config.yaml
n_mels: 64
win_length: 400
norm: "groupnorm"
learning_rate: 0.0096
orthogonalizer: "newton_schulz_5"
ema_decay: 0.999
max_steps: 5700
weight_decay: 0.1
Rows from block 5, named by matrix and row number. Rows with one number belong to one channel. Each number is 128 + 32 x the weight over its row's rms, rounded and kept within 0 to 255. All counts start at 0. After the name is the row's rms in percent of the matrix's.
# convs0: first 3x3 conv (model.mid.1.convs.0.weight, 192x192x3x3), inputs 160-179, a 3x3 kernel for each
# convs1: second 3x3 conv (model.mid.1.convs.1.weight, 192x192x3x3, transposed), outputs 160-179, a 3x3 kernel for each
convs0.110 101 [112 117 167 111 143 151 130 156 141 155 113 178 131 119 160 142 129 151 138 138 140 191 136 150 113  94 147 146 136 111 107 127 123 130 106 119 112  92  98  88 164 166 116  94 164 100  81  76 135 140 116 134  69 130 134 115 158 140 125 148 127 158 186 136  16  68 109 170 155 135 255 169 162 138 105  96 121 139 156 125 143 115 101  78 115 124 106  97 132 138 163  57 109  88  80 130 136 162 158 149 169 131 139 161 156 150 173 167 161 107 109 129 132 106 113 161 149 115  98 110 165 157 168 134  86 147 103 118 132 142 240 166 149 171 183 109 181 139 177 153 159 107 123 155 106  48  59 154 130 114 107 146 161 118  99  92 137 110 125 112  46  64 119 150 123 154 195 143 135 178 172 111 101 118 105 109 147 143  69 103]
convs0.111 103 [136  87 105  89  74 102 119 128 111 152 152 107 175 149 133 157 191 140 188  72 208 126  88 142 108  92 164 153 114 135 130  83  93 137 121 130  84 119 107 123 144 192 150 156 104 118 131 124 112 137 102 151 171  95 123 162 154  69  97  54 158 126 118  79  78 134 138 103 214 183 255 120 120  81  91  69 117 105 127 161 132  85  87 108  99  97 108 104 126 138 227 232 163  82  55 117 128  20 136 208 155 163 144  94 122 141 149 130 145 163 140 114 160 125 156 174 148  85  96 130 172 161 175 117 134 115 134 132 108  93  98 106 176 255 127 135 172 141 139 127 119 159 141 132 102  75 119 164 225 147  59   0  81 172 130 120 137 139 161 119  59  98  76  90 111 104 104 103  82  61  63 105 160 153 147 123 143 136 126 106]
convs0.112 099 [112 102 117 106  70  99  92  89 168 101 121 113 119  87  89 173 143  78  89 188 156 106 185 158 130 126 102 173 205 132 120  94  65 159 106 106 164 161 147 152 116 120 102 119 167 121 202 137 137 165  71 127 129 149 163 151 159 149 129 130 109  60 136  48  45  32 198 162 167  97 102 149 115  73 110 123 100 155 120  95 175  87  96  97 101 103 133 130  96  86 156 138 167 171 134 190 125 125 117 151 168 207 144  98 133 113 101 149  45 127 112  76 167 137  91 158  80 183 144 117 186 138 135 221 123 141 139 139 147 148 162 111 157 169 148 141 131  81 141 145  87 145 139 130  93 137  75 102  83 140 127 123 157 107 125 117 108  91  99 125  78  96 158 125 179 126 103 172 111  87 106 132 139 127 116 150  85  63 111 106]
convs0.113 102 [124 118 135 120 101 138  92  81 107 151 141 139 130 149 126  98  89 132 123 108  97 108 122 127 118 135 134 103  95 133 129 100 115 121 103 111 157 168 109 119 159 121 144 144 117 130  98 115 111  98 115  92  97 145 115 145 130 128  93 141 136 100 133  98 103 113  38   0  79  51   0 159 118  82 102 136 156 124 100  60 116 104 110 126 121 124 120  76 141 135 113 169 131 136 159 125  81  52 130 141 147 133  99  96 123 140 148 152 143 171  99 114 144 117 131  92 145 181 191 142 124  91  92 144 154 116 133 128 129 102  94 121  29   0 130 141 146 159  98 117  94  91 128 115 131 116 128  90  33 109 176 255  98 154  64 114 111 187 134 144 169 103 162 133 131 104 133  96 118 130 134  99  59 103 145 153 117 150   0 126]
convs1.110 096 [ 97 138  96 110 136  83 127 112 112 114  64  85 149 134 121 136 129  97 115 112 142  92  92 187 174 198 134 101 132 134 138  94 133 116  92 139 173 136 148 185 166 105 119  62 116 124 220 157 150 105  91 137 116 132 130  66 148 120 119 144 181 112  78 133 104 102 152  51 127  68 178 205 152 128  77 109 167 161 150 190 155 115 143 145  82 126 122 128  66  94 141 109 108 117 133 128 142 149 138 108  84 109 156 221 141  99 125 133 145 120 145 165 130 131 117 105 162 150 172 143 125 114 101 168 186 117  99  78 131  92 137 133  97 136 158 142  96 141 143 153 114 117 152 121 116  71 175 114  60  97 113 126 137 166 155 127 135 145 134 127 102 124 135  94 115 142 107 164 148 142  97 118 142 182  77  65  80 110 120 149]
convs1.111 106 [122 137 104 111 184 146 126 123  75  97 144  99  88 124 129  75 127 128 110  44 148 121  77  98 129  98  45 130  81 162 121  76 142 134 189 166 162 158 101 126 114 147 129 205 103 102 109 168 142  92  98 120 101 162 110 182 102 158 120 125 124 122  98 134  83  54 135 152 143 132 128 144 110  86 113 135 184 171 107 173 161 183 127 134 157 133 145 133 191 125 170 140 134 111 160 140 118 141 128  83 108 146 157 140 106 146 106 120  79  72  65 107 161 133  65 142 140 116 194 121 123 144 118 114 104  82 176 152 130 144  98  70 139 106 124 119 168 162 125 133 177 100 157  95 158 169 175  99  86  98 106 110 123 160 148 137 136 124 150 116 152  99 114 110 134 155 157 124 126 172 135 146 140 167 142  80 115 137 155 153]
convs1.112 082 [123 159 101 175 171 123 139 126  51 215 140 104 161 152 101 122 173 162 136 149 129  90  90  97 162 160 198  96 183 142  84 122 129 108  83 106 141 151 158  75 132 122  98 105  91 132 129 118 148  99  92 134  78 110 109 111  96  94 152 115 129 153 105 135 151 171  86 107  99  77 143 167  76  90 115 109 150 100 103 143  75 113  88 111 179 150 149 151 165 133 155 140 131 121 134 156 187 136 148 119 129 142 156 109 163 110  91 150 130 157 123 126 176 170 119 139 122 171 139 137 140 176 134 101 156 136 138 114  91 138 149 167  91 116  78 150 123  97 129 134 166 134 110 106 172 128 142 146 165 147  80  82 113 151 168 122 161 177 149  79 120 117 128 183 107  80 166 149 129  84 115  99 131 174 127  97 127 123 139 120]
convs1.113 119 [147 112 115 177 138  91 147 210 160 125 141 137 139 153 129 130 107 175 127 130  90 137 218 140 137 167 183 115 145 133 102  99 127 161 191 133 127  73 127 124 118 109 164 127 146 119  99 102 112  79 166 110 106 169 110 111 103 132 150 131 119 178 151 151 199 188 122 116 130 113  95 140 155 156 121 137 145 133 170  88 147 125 134 143 121 149 117 124  50  94 131  65 147 113  99  77 140  54 187 100  77  68  80 119 149 148 145 103 100 150 129 142 105  87 124 145  54 134  96  99 109 167 128 133  88  86 123 130 168 150 172 166 164 150 102 148 155 135 105 121 128 146  88 172  94  96 108 108 135 150 120 209 184 172 162 152 133  99 126 117 127 123 120  54 105 137  86 142 125 148  83 112 116  94 120 167 129 141 144 201]